Weights of a small contrastive image-text model: encoder width 192, batches of 256.
Rows from block 7 of the image encoder of a small contrastive image-text model, named by matrix and row number. Rows with one number belong to one neuron. Each number is 500 + 50 x the weight over its row's rms, rounded and kept within 0 to 999. All counts start at 0. Numbers have three digits each.
After each neuron's rows are labels from the 100 images, of 14848, where the neuron reaches its highest value: "peak on" is the class under the peak. Only what is clearly more common there than usual is listed. The data: rendered dice on a table.
# fc1: MLP up (encoder.blocks.7.mlp.fc1.weight, 384x192), inputs 48-95
# fc2: MLP down (encoder.blocks.7.mlp.fc2.weight, 192x384, transposed), outputs 48-95

fc1.177:536531519498451539459425497460523521599595582475532506415537441519557533579456441506562525458459523519439494418525546518423462522528474490475483
fc2.177:483559577462508493487477498506469452495450475473490554554582543504604444570456503397554534445455556492542505492553455456483508517457431436511539
peak on: die with three on top

fc1.61:457478485539521572497533533490423469462520525548414496395473538511547495443479473571607527452446430578425554595497419532593506461413507458472523
fc2.61:447530541586498489479368436573550450500419509553449480484455503469523485573493458518512549535490442522489479542446497516366485586546559470472403
peak on: die with four on top

fc1.135:501586463436460454590353444486528451497468507458540478468504433421591469471467464428515605543508436516423480537472469573518430467552470513547518
fc2.135:476453517582507545339608498500452540523474509547496484431576540558493509502534493550446400409476502533519517461545529427528582529422513412481475
peak on: die with six on top

fc1.219:455509465552425542546530477531512535423581463439534398502509414558541475395533516539542457498407612455454475486550474428604444508558434480448477
fc2.219:543398556449565478492522558497513529448519522490436403554520557572502434499485497471515522452487587538541570632484458539518529419542496537471404
peak on: die with three on top

fc1.275:426500407458519523419521544558475461516615458463437472459483553525526458546523470496548476435498452488554532422470519530567439487557396353485490
fc2.275:451524487473501382544484431559556475427493519563430559472520496512543519503527482461535537526389413603555433525474455542543544524545476522457506
peak on: die with four on top

fc1.314:541480534590515590553501546487474515524446500492521604489471429497488446517483530413461441511519513419550476539536531547434518464443546516519628
fc2.314:452424502519530430455496474548634597587508486533508459497409466422558398477572550463528430614601513533476484530470533569448497578490543527438461
peak on: die with four on top

fc1.5:561538500524540515555525507375466445483475525572533524479474553516471476462520503538481476409489465460493500470466492435574436503447484506493505
fc2.5:443526492515407470471452456504552569478518521409518489461586403471559452472468495496528544471499528590450490512545544471435482552493455382460467
peak on: die with six on top

fc1.97:513460544476447599450458533536478534589511466496607442491548488464502493596512501512454523444463392467420521446455538381418549545424457513472504
fc2.97:508460484478429490424527517568397510531560522449535495451447510547484467490494468467449624539386518432401508450515446451424483442467524422467560
peak on: die with two on top

fc1.368:470530386425480543486440521421507517520513562430483455536456480594521584551463541474512444543497506542439481448512500565463565465445471567503554
fc2.368:486518564416440408459493486431516438517472471456545490568577445468491447530528498558506506480473486493508451487507464506492437609433461456527532
peak on: die with three on top

fc1.372:524573482440524537468515542454396475532517444387564471472519509555560520586521519396462484460529404506430432490475517462516541549462498469450487
fc2.372:490517484507533382486513477476443460470433508520449530444409450495563432549562528564406619472539644479518422518502566484510402586498588477498591
peak on: die with six on top

fc1.232:565530498469425486442455550524444463466515532426589499493567494569507437515520478394572586497430483572536431375493498488500485437472561476508382
fc2.232:448503546485514442497548533586537412532446421519509564609461524504476461487500488437594520507444475520541459535477478465478502456483378464483464
peak on: die with two on top

fc1.316:559475523512527538470485474489488514548538463425633451470521526549519558565572518437509518410449417457446459489526497377419558544426392430421501
fc2.316:533540469543559484495508524574444431416479513547443499498456472414477493405475481554481471533453476589497499481499500610565455391569587557551511
peak on: die with one on top

fc1.223:498527459510480539536352477433477444524488510446573509445504442485570451504469468450518573521483469561458486548481528515426479477459485485550476
fc2.223:518526451495550536416579518523423550514374503526475523486648573507523543513555516456617517473509567504480546472528543407513469506465484484556437
peak on: die with six on top

fc1.160:462589522532523475527489496498488538446453501624451570484494416480511498426514503492505474521468438583571466498404530443548563538490548441529449
fc2.160:563484511519454494545528459475446420609563554580578427475536456552487466550447534355514479538517492485530493426440500474534581547493522548588449
peak on: die with six on top

fc1.360:541512601478471545486431490456502525500489576421403539393526490485425535519429569507490547422546512532477498534552486566478502479533571558417492
fc2.360:478473524469519499433570481470551442460523448410444479525569513502526346587492559484499500485406463600461556553422572461560425612465491476486462
peak on: die with three on top

fc1.137:510499526548457534417411530491475505537548514512480481421490483436562471446494520493494472476499477524520545443474530504488509508512425419567476
fc2.137:481493509472469417502486477553520521451478487527496511453484594573492548422621491504583582491436474580577551538444514486530497482554359480526477
peak on: die with six on top; die with two on top

fc1.296:494511467374456481574383457484505432482510521462552493519530383422602448456434493459501613551495473510451524557498509547492442501560421471539528
fc2.296:474460492595476523382650485485444558504508511549507509474552533542481516502488470569457416428498533539530485437547516455534541526483531425487460
peak on: die with six on top; die with two on top

fc1.254:591472513602378471437466533520471496457451490536538450556527497487540394566523446497469487480490519589481476467626525559489521495450537447516468
fc2.254:412514487489572483506519440510476492512457587513496583368467444565538565504511471555519545467508501443491465484443521420476452550415466433509585
peak on: die with four on top

fc1.310:543483505477519549455495510448495518618518404373553421517502496512533561572505491411460473439516453441483432493462500412459594536462413393453492
fc2.310:459499453577513536461486496536476440418487525595433524451496468429496498424446515586469490536480507557496551509527495595549504429633553579569526
peak on: die with six on top; die with four on top

fc1.10:438482518543391493469586535588509501545491534535518463504524483490632423510441432415497487466426507570457511526479483478560467436469516495618507
fc2.10:458487455496500484534551535474535530505448520467509495425457512421457555493540646552540528511553457536536434473462496560584439566477495375497498
peak on: die with four on top; die with two on top

fc1.362:529534495443455558535531579505505487475470544552569440488442510426437481451441582441504450460506415487490567443524506535514444532534515416462496
fc2.362:529475513554453378488490470510450508442514526476519459547551535457524454442517536466509458436394474471601580433452490487376439498552548526423488
peak on: die with two on top

fc1.163:453545526554440560474519570424458438483538502479494498449479531387426460524541494468463438478489398480462485456510483448504509460463486551538435
fc2.163:508566641537504490435469476501415550459522490461495513502596487469542473535501556515481495548520525458430471468488479475460467537508479443522456
peak on: die with six on top

fc1.13:502431478501471431581484502464514435489498529439505402411515519565456428530553449540515515487425554500474414511580429464414549448371395428464495
fc2.13:505496506526511485452531440513461540551475564498571530435500548546416505424551404465504419512383533461531576470458512502456561439370494459672542
peak on: die with one on top

fc1.274:592471451479492534453464481469519537604536480383586406446487552504602537606534525491445535444480461468467495481488512403434570582495384418508490
fc2.274:456516444494507432487402487480458444451448540490450527452417470462527386373425451530432460450541526542530535476615485551443452518527614487582513
peak on: die with six on top

fc1.105:489492590539456456528535487534529442460450460493503439440552565463501480644491444439462548488508527459538535501596502498469510479536444504548450
fc2.105:622476493418498519523530425478512524484439512503422441561480525525492532496499568488548548454469427420513554488510436441498555471456529405512472
peak on: die with four on top

fc1.337:551499480570562569551582497475456482488498433558598467457529399522485425496438526435451494457525493374456598500513568495497505456539486544469495
fc2.337:488549556476446535450532459534556539538502463555563531633489558439562522435545479520536482414488509498548486469550469537487562500500507450523456
peak on: die with two on top

fc1.80:497558460478508601513499550515507469498543502468475453446550552571512509529610466474556433462551485522455488460441504496468557509508456517438443
fc2.80:463530437424531421531517502502543460550478517470485492490460567512563469509605543487453486496509533589460417493498551548527474648540451452467552
peak on: die with four on top; die with three on top

fc1.266:485448492509475515508445498510497547604565522482508432503503531492508541536494490463496540385517389545394390481539506393484555618487438484520583
fc2.266:511536497458497416511568455489560488488521524516473536501538544470567554530485433466363449505510548422415537579483482542632445540538464550481622
peak on: die with four on top; die with six on top

fc1.288:474478520595580634522454480513516545591561539476464600472493498432545560546453508394490499455406494534508433425495506464516513556496556527532476
fc2.288:489454516544527531463407479501514350531521439441571444565498428504437516449578576552483488467481487410500498489430565483549529485453455431371483
peak on: die with three on top

fc1.209:501499487581421436526504478551551409532504496515491513468466504598594491407461595510621522474430553558547524478429533508616555448475430497480482
fc2.209:415465541499576568508479559479457540509622489409443467460451541534561516398602532505493470496501445405476491432531439486504455549508530577480460
peak on: die with one on top

fc1.127:420495485528492488594432519426510529482553437497526493550412573480559507401560476514513453546496497502454520476595488414552378571562455457422512
fc2.127:565533468495473510468501524484575519511469487441516448562455536549439421564504540494515528444505466442517512497413492452514523451529605580525475
peak on: die with six on top

fc1.48:446506486493510533444497448438471555593557510430539470437528557520500533555595510428553471480480400511436427527494546467521482517436433456467456
fc2.48:542600527437506455510528405503478464528595498537418517514504515470530461611498527470519575471454437458488446495441409445457437594507469415440589
peak on: die with three on top

fc1.159:555440465516527527426445509475530533574482491443558387491527523532512516556511479509431512446523417463487449488455488406519601564419452399456519
fc2.159:441524462578551493439527468531495414393499558584421514457393470396471477407466452554527420515491530516504564478560480620568509406559554543566485
peak on: die with four on top

fc1.129:529471439595521427466407572401518446489501485491510506418486530434564464468519513488493471496484532527493504528463420476468499494496455546462460
fc2.129:519418563533539586483511571643511456459454401481440532545564572528465585470606428553543503519478467499468515478533517424472627509467451518484436
peak on: die with six on top

fc1.282:497469516549515479466492470399492483506469524540464509458624478530466480516465416474504390580455480525496517476505537472474425502505437620488504
fc2.282:589408527439512421461527500482509599454507521481542524572533523491577492412525414488558561530595467481564480482459470453521519525489537438560561
peak on: die with one on top; die with three on top

fc1.150:551486505574445599460431520447546547572627456390551512458582477513537549556480471531415556453549466568407503415558556424438527464535508457460477
fc2.150:562511544482464527460567580527417420575367477454585513582513567458524500456506583436476519520446584448432523396466471562460559549442573540476540
peak on: die with three on top

fc1.168:552458499454487490497417425460504504600558448435599450477507567563565509577526552426452484439505439435458484458486489436460544593401440442442482
fc2.168:471558508501505467471442490505486435462523561535465537535463448426507505455452519577495488543512549511480582510503430603534458440537601562596532
peak on: die with six on top

fc1.19:552527480517617526515562513561432528541488515486574492445617426486492541498553486576517530494521458515597437461446409501517540420479438496471443
fc2.19:540510461426498452477452515497453540410444543427499500502519464439478521489601453367570530511501464428378522503471419466473461575572459570594489
peak on: die with one on top

fc1.170:464548437457516509525465461540477412490480555459576511406470557463468487467488546494450486570501524525585523503525439520433406562446461449540517
fc2.170:497522517528552433557604469612528478546504489535450489606471480509488425518417506499493567443420503454399479566510516456475529441599545548535505
peak on: die with three on top

fc1.215:412503426554383586331484576479466410538505523447529468450432513462483450576480459453445493447475495489505495503556462426422476486460572483513582
fc2.215:519510497518603606496576539529592499518485527551454526463487468485453539410570582443529431554439505484526506579537485524515502534484530578577572
peak on: die with four on top

fc1.21:513502545500429459445594410480509396537429482495496535486482581521609473570626471518433545486373515475568470519529409498423440538514573523542640
fc2.21:444439510520535494469569429454530537512577423551507540553449463528462471432502508537494554520528492580500518590576524454429510466444512429448426
peak on: die with four on top

fc1.298:445423459564524467476508483491548502559440489577477567491448461427490567564447474429423556581512528539415492518513427497449517438534501442515412
fc2.298:420526503597521525572516435469520531575536515484540513581562621535559433462471556433574482483492501499524519478457493546469510483500516493476564
peak on: die with one on top

fc1.95:535424506502541550456442523464560521597529470438603406503519486520552552594539537466429505425540461404482446445507477438482545544429439485432536
fc2.95:465567477559507472470441511565453454478485515521394507484482499405475490345461491557488476546515527489474544521492503663555490401548601531542531
peak on: die with four on top

fc1.57:549507484582493442445511410507582415565505480467546521491490516554522461472514549393538541446367439539455438506503503594431464454531478557516443
fc2.57:456438472434586461501545541480502504524469526466508472487484530526530550462525567463505452510426529526572557591507549523513526458496501500518420
peak on: die with one on top

fc1.227:486544511504428481446448455515495493498475495554493507452495474505541499468473519396492515553536526556516557547563544517520440532523461498408549
fc2.227:456463525476522505492561527506472554480470488439466492542537589511488507630529554450476555533470451507473543511541551488584493427462568502598545
peak on: die with one on top

fc1.252:543538346492476618527476505457506541493494482526507460494489459464487519562440451449433546466524460514516526476570440458455438439499531508499474
fc2.252:515531353502526491520487460488413601540544523543435634487431496564503449492499497468528526487526472534455412547479431502489536577505501444500503
peak on: die with four on top

fc1.111:472490497484554580576540491556599479548413506479535594580494488484537491422536447442527450437466562506547463595453417508472553426581515479446500
fc2.111:518536439558508492524481436547410605546433470452500504489605492593510567390459481402539502494578419491417461521462408491590506568427483528550549
peak on: die with four on top

fc1.139:487408476543394579390523498560564490538490506464509476406489521560475530523521526497417478422503477618515504407600520449486510533527458444586468
fc2.139:594441512476558469499509460571465518492440487492472461497550442433552511510574457454504483480502522481441426467443435520589530481547429390553503
peak on: die with four on top

fc1.226:510436538520589479544567540562469611515571544454524514548477511583385420464523572496475583551565470431454544538492496417505493523516448547605523
fc2.226:501491473537673517546556581496509507468559463482481466466519556532516467395381531576609506413425499530473463506549479540501462466455426563450546
peak on: die with four on top

fc1.156:443525455406480528480411403455461447518525460449561427478524539505600470597579532452496500516433462479434471483457414408527469522486421429452430
fc2.156:566494479472457521465556423569448430566437544522416474456413533501521463514459488462427478407527439550481463440459502454466485516466495415497557
peak on: die with six on top

fc1.60:481491510497531558486475433489559477621520527421510433404531488461551542588530495466487496433477458528460424433554478491560535559482495469459562
fc2.60:483502483503485528474518472504549503536602507540466399521425584465486522561521558526410455448524490484475535555463426527521489496557471516494564
peak on: die with four on top

fc1.382:525480466498496527471465500481507501637548470414622415525537512504535529554508541487452522412495459453450408486487494398498611564430398417467462
fc2.382:439578460544525461465497484519478456455445544552396529428427430438494528402477470550503449544504560545498550488563460584535490423586555574556506
peak on: die with six on top

fc1.65:486469471502424532477424540457498512412537512442527504512552447531494442527461433507485471507375573509531444482531514521437502440515502474451501
fc2.65:519510480463613523458515496583513480468485436421462606635481542481487500487387482511541545511555498488557496553453492535499490504455418587500540
peak on: die with six on top

fc1.59:565473541494474529416488489529455541559531501426547480474534519486574555543551540506453505458463511406391485503508512487461542602436437498466586
fc2.59:502491569498431481453546554576546482424477594494487543456405610493449571503533506490409451524481560453438484488515554522460457561494550476479555
peak on: die with four on top

fc1.221:486475463601488446439420465575503547501552534516505468428500454388547415503434447509505515495388457495464467365569500563475519523505514417529483
fc2.221:515488390397533547552519490599444505556446568593478491427503522494531510515589546519559549445469482493572475431345562495510531539477479528461457
peak on: die with two on top

fc1.181:562444512427571511482437539570506469500489527559444544490432491519413513574388615453570525553453405567524461498434537421547518537522467484606469
fc2.181:415518502526545405466547477512478547549417573513514516498484580509518500513535408481578575469459409465462420331488479462486485512503462534523535
peak on: die with one on top

fc1.14:456499428455446582453531492536531532594494527406501514399602500522547544563554450491470477389481495510455497487456480401464492498440538517558501
fc2.14:482457499532517576448535509528505408516524465529552461452474542462542539513554510432421503461441513471573414500481484498413493580537488374549547
peak on: die with four on top

fc1.327:547548495522476481530530532396489478558497529536569494535511498537529451511501513532423557466494406502505525435454401430574363510496503575512528
fc2.327:447519457453417455441462510539425519468532514420527478539492359502558511579510511422571555568430476605443528540545521555468507447439476431504461
peak on: die with six on top

fc1.300:528547487507520617451480499448429347514502481493514558480418561527505471523485514487431486387462496487473481489483496493524451560492498568482477
fc2.300:432506556453508431527515533557509531474582593442391476511606460519539536498550455494535522521505458565441481528481479492480433518455530456481513
peak on: die with three on top

fc1.216:523396521532499547511383437463563439585545528466567381451480486488518452470504418436463496489560512596449518449546540477481520500547501434524450
fc2.216:438525541496522506513427515424432464510590496484492450484434441503553517555437562481478534536598519373496571518439467511516473531455450446492506
peak on: die with two on top; die with five on top

fc1.106:469599633531535469454552518456566461513453620510566499492488425498533531486577467593493432510525487468559427550491489565341491494494597497493428
fc2.106:498465492532487421545474378410461424398565497493495452495544504438449460500488561425581399464460517423568504438521550533482437575407517489444547
peak on: die with three on top

fc1.67:463516501595447493462401450488467552489579507487532479487532434573528517490562422443571535535466471489504464508503501503419454434515552458522419
fc2.67:448510565438578435538525431549505424490469533485527566556502489523461465521465507417576554505450451472498514475437525478527471466397471570597525
peak on: die with two on top

fc1.91:547486486486519533444552476497532496585501444405585434494532509531560496585534558450520491420490465438481478478421493404418578562415424446427512
fc2.91:462517471543503473457519460503447418423520540563402499435437425407473463391441472554509431557497545550483563498526470607583499384581536515556515
peak on: die with four on top

fc1.381:510521432499509484515504440420533490553549491402451452485494453474508531585547506508533468506532495514451455448477450456476496514471478437501531
fc2.381:462611479536455469476523433462510510479393487578493519408533465461584461455513526425499467478502624487525479554441485430442506589491514437558506
peak on: die with four on top

fc1.208:482489514519434504391569550457523556493531404583545476594456498442568472533442557526478572411517441573508429548491532477494434496451437485500500
fc2.208:544548445543505504484497562478545567537561533479548568528471426497535515478440534492533508489530523534487522467395459473531427531508491382525474
peak on: die with six on top

fc1.345:482445515504592532442515472478519472614526499468566479455447499493529523542539486496453480412483477494402452429523466522452572572419389397482552
fc2.345:469525487547482463396506444509441441407452487608427456505539599497584519446410466523514509561543501547524471541531537487572430497540509444572544
peak on: die with four on top

fc1.284:496464467497558511519527447465521369460498531533459560504481565447534421498527428535502607565491491463478555535470504432446484518413475475487475
fc2.284:503484423544563474495463487476478519464606580441474588490465478511438501482453524503559448569513572594542454513527534522518486602438454440564537
peak on: die with one on top

fc1.17:385506527510403496582526485377528495428512529515518564472560528497448590518460402483499490547551524535475490477535570515489385469579517527480495
fc2.17:482449491521516526377376516482454453528567491486454403463448415401551463410413538517515466467489543468611522494498443605486600443548480559614521
peak on: die with three on top

fc1.85:543436458498515501447499495466493499599505461392633435472481470509572479557556556465465525415495422481448505499429458422469630520383407436405493
fc2.85:455552467553527519448498486541517433435499594544386545457469444419460439393417435519526449564538513521461539509516449617516488386592573509545515
peak on: die with four on top

fc1.11:528505499392504522407476498416587594548459564497477473555561395521416531456456480489468424560539419516506459544498512398479471507562471550533484
fc2.11:526472526527522495540476585476454483460520522553487425471558507571553434562557508608570566567441453492473568530441486555538470537481457486670441
peak on: die with six on top

fc1.347:450447488494465519434537536583484490601490593515487450437521503410459505500445498470556459513451531502397461470523504517496466587456565396528523
fc2.347:502403492517439506453487564598475465486463445555469524590468559494445510548526487442502513425468522473528529492492446402472585506560472486431482
peak on: die with four on top

fc1.325:591462558565553487504517603532525499459534538481514561442557420428667490632522455418412503501428517442468466480513480516453497425575460463451547
fc2.325:540447421550529489503498524507426419477424537568521544569461471467473490484442577552616478515439475449506420482437548417532527481475463445475510
peak on: die with four on top

fc1.239:460517511507467524518421443446529454616602520449494461462607514583507486533497454461466532455480486556501480394511517472474450482483508543465499
fc2.239:551527535481513471505484432591549430451506486501466461524465502441533464514586543511610521447431525501436512477510562497459433538486450417417523
peak on: die with three on top

fc1.140:539579582545603518583503512465586476503446501483495461527464590558467492509516477580493482393404566592416460573524483556482501490509582522564579
fc2.140:516471435507466403497584500449500583435507385556430543541567482448529500469498463459449490590455477484537520508501546485420559457515428443489543
peak on: die with one on top

fc1.130:544512534422448505452455495538482509638381506426558523515543578563478502601533451517512562518523465555435521455544461391422532518485503476410534
fc2.130:530566509482498498566445479426523487558534571566562492502431502552517470593449493417539543452534527469550489402498509421381549445513430405518470
peak on: die with three on top

fc1.348:511524523536570525475491400473487499491515458467468488449477543523517535603535478451546500482474505411424389545530477498560533493572466423445568
fc2.348:542521599551589550555437516600552426525421556512364500551505546517461617544535564443477381501503500492501497502443574467511502443384503486603516
peak on: die with four on top; die with five on top

fc1.211:490542497516510494498467590409541461578404551556520494461521511496443599456518456523507547519531560598514472512465578464500490505511530443482496
fc2.211:481481480460481501506500378575454488440555486454486497476499436558492398513538510481513456480445493395462522478540439496442524478483477456488506
peak on: die with three on top

fc1.44:583449483552438526525453560471490565497559506433508455508552508507493416562552502487542529490555467470492372392395514398480495487627530531445533
fc2.44:406446471525522523463447513563568396434427468419448515516474561435495459513490443499487467511455467477485498495480519465477462467562460493485435
peak on: die with four on top

fc1.320:556581534472491504403471557539441510519477515519459513530465492550498480551537585480490435532589506467409470528534525529463507464501520511511563
fc2.320:528495448497422455501466538493493498502506523525572495512522440591535477528460500499506515480481536419504553588522491487553503502579533440528517
peak on: die with three on top

fc1.291:572415473469446506515468468461536477457472411542488476496489449526523393447541486500511517488531479556425414461603443498467478494413486499519418
fc2.291:482503520465478486536513497563418537523461496486452496454501455558511497533467452492519569514494500452632568481484475446463534492537603482551483
peak on: die with one on top

fc1.180:518581518504393516439449528447517388571513515531470576385493461524517431483433480463430512501501534505493526411518463528503501421602466440475505
fc2.180:497411446457458467409458529457616442503494478501552479569483520567495517504542581501463447471426544411513521581485524510464482542404457523496502
peak on: die with three on top

fc1.220:555440507500529517442495462478530433588536455431616435474485527497590537628525552451463548437543461470456414515455455425447583523443411438466492
fc2.220:441548476551523452483443483517499411431514578567415515459460465416447476375468468537549463526519504551504549499538497597523477402587584547582512
peak on: die with four on top

fc1.49:496489498578465447501379533477452449396497475498595512515593523420497499591556539515486466497439499489497378442454547488474439522501505533500431
fc2.49:466563526524494520513561540546393583478442517493468600646524434533477587440468502509502516503531504487519617473512538509521456432487547462425517
peak on: die with six on top

fc1.173:484499607522546379556523507475446509524564510493545517557409551423506495514576552483466473559526522444479438496560439463475542538495606499534495
fc2.173:485554462471588548443481457581514387441498400575533482499487459503502499556514476546497529420514442484456570589510498334394507438588471518498559
peak on: die with one on top

fc1.299:529502423576433493476470452452576457484546528484476515399472424497525522446449456536381487512502569498414538438615448536526484415541546499565469
fc2.299:565484487414504487447518493427488487492508409547509491510491507554495489616554521437517501521535452479471417537408444407385548556445488430375462
peak on: die with one on top

fc1.164:573511439463464493448416495404479463584458425450587507459556477554468472648475422444580540536474512547476549472481474447491521489476525477392414
fc2.164:555515529464470476517461472440455584507488506541527418540567353472472424513472526520568503554461520549502506546496474457432435525424442395472422
peak on: die with three on top

fc1.154:449524456548474444511393451444557398488553510513611431507479405441611446473459498468477555549522470462435529543475473552530433508568414523524563
fc2.154:540527501521486543342597473507460569598440560465563506428601509527391562543568481456539455449520542526536459443554529423509567492503543449510472
peak on: die with six on top

fc1.249:561509514497496501418394477516449446609508540475535511412509489527463501538545493470480550410500460497491438434559475416465489489441491416439433
fc2.249:524484496449504526449552471604383525527456490503510525498409539517494480509529504471493491513464467496473494403483471474426494505477502482567570
peak on: die with one on top

fc1.204:597569473532555456529411520359518422524491539501568505470521522565444472477530521568460516542476498550502443405485488433503429444459496543481436
fc2.204:535499541489495444485422468543462511463461509391521487474594460534541410450472473491544525490554502581517529451518545418394495476450470291537428
peak on: die with six on top

fc1.75:491409570470519535449538430509507484449461515501475569477408565428556572497456486552479410531541482506412540516544554537501548588433486540499460
fc2.75:520518502483492618526545505513504514433588522485437493481401530475428444461427613469437582533518518407482501578611477460459482455396534456538542
peak on: die with three on top

fc1.149:502526494423447465596376490483547480494492530456553509491508343413548505470493477462533615529522513463447500493451549560475419501545433420527524
fc2.149:481433506624510540372641505498471515525467523565510500478556555552467548439499460566517397413493530557528508450542489467533559498467477442472471
peak on: die with six on top

fc1.146:426491507572374524468487443438538508462556573534475487394487426486556493471492379528544512504498455530458501440543557546536417438497513516471542
fc2.146:504504505492527453431508501609371447529589546508433500500462387507564538544528597498499448460415467494600536555512491477492525446507590510530460
peak on: die with four on top

fc1.144:513418492556421580383340421502476513557593451465509496501533519515495428536515381433468530453431523491583530522498484467480499405511442483573520
fc2.144:479440620551546462523536594559520423467535467508527435633538510491529506464445533477557562397564472527561507539417507506525479501458512486482469
peak on: die with two on top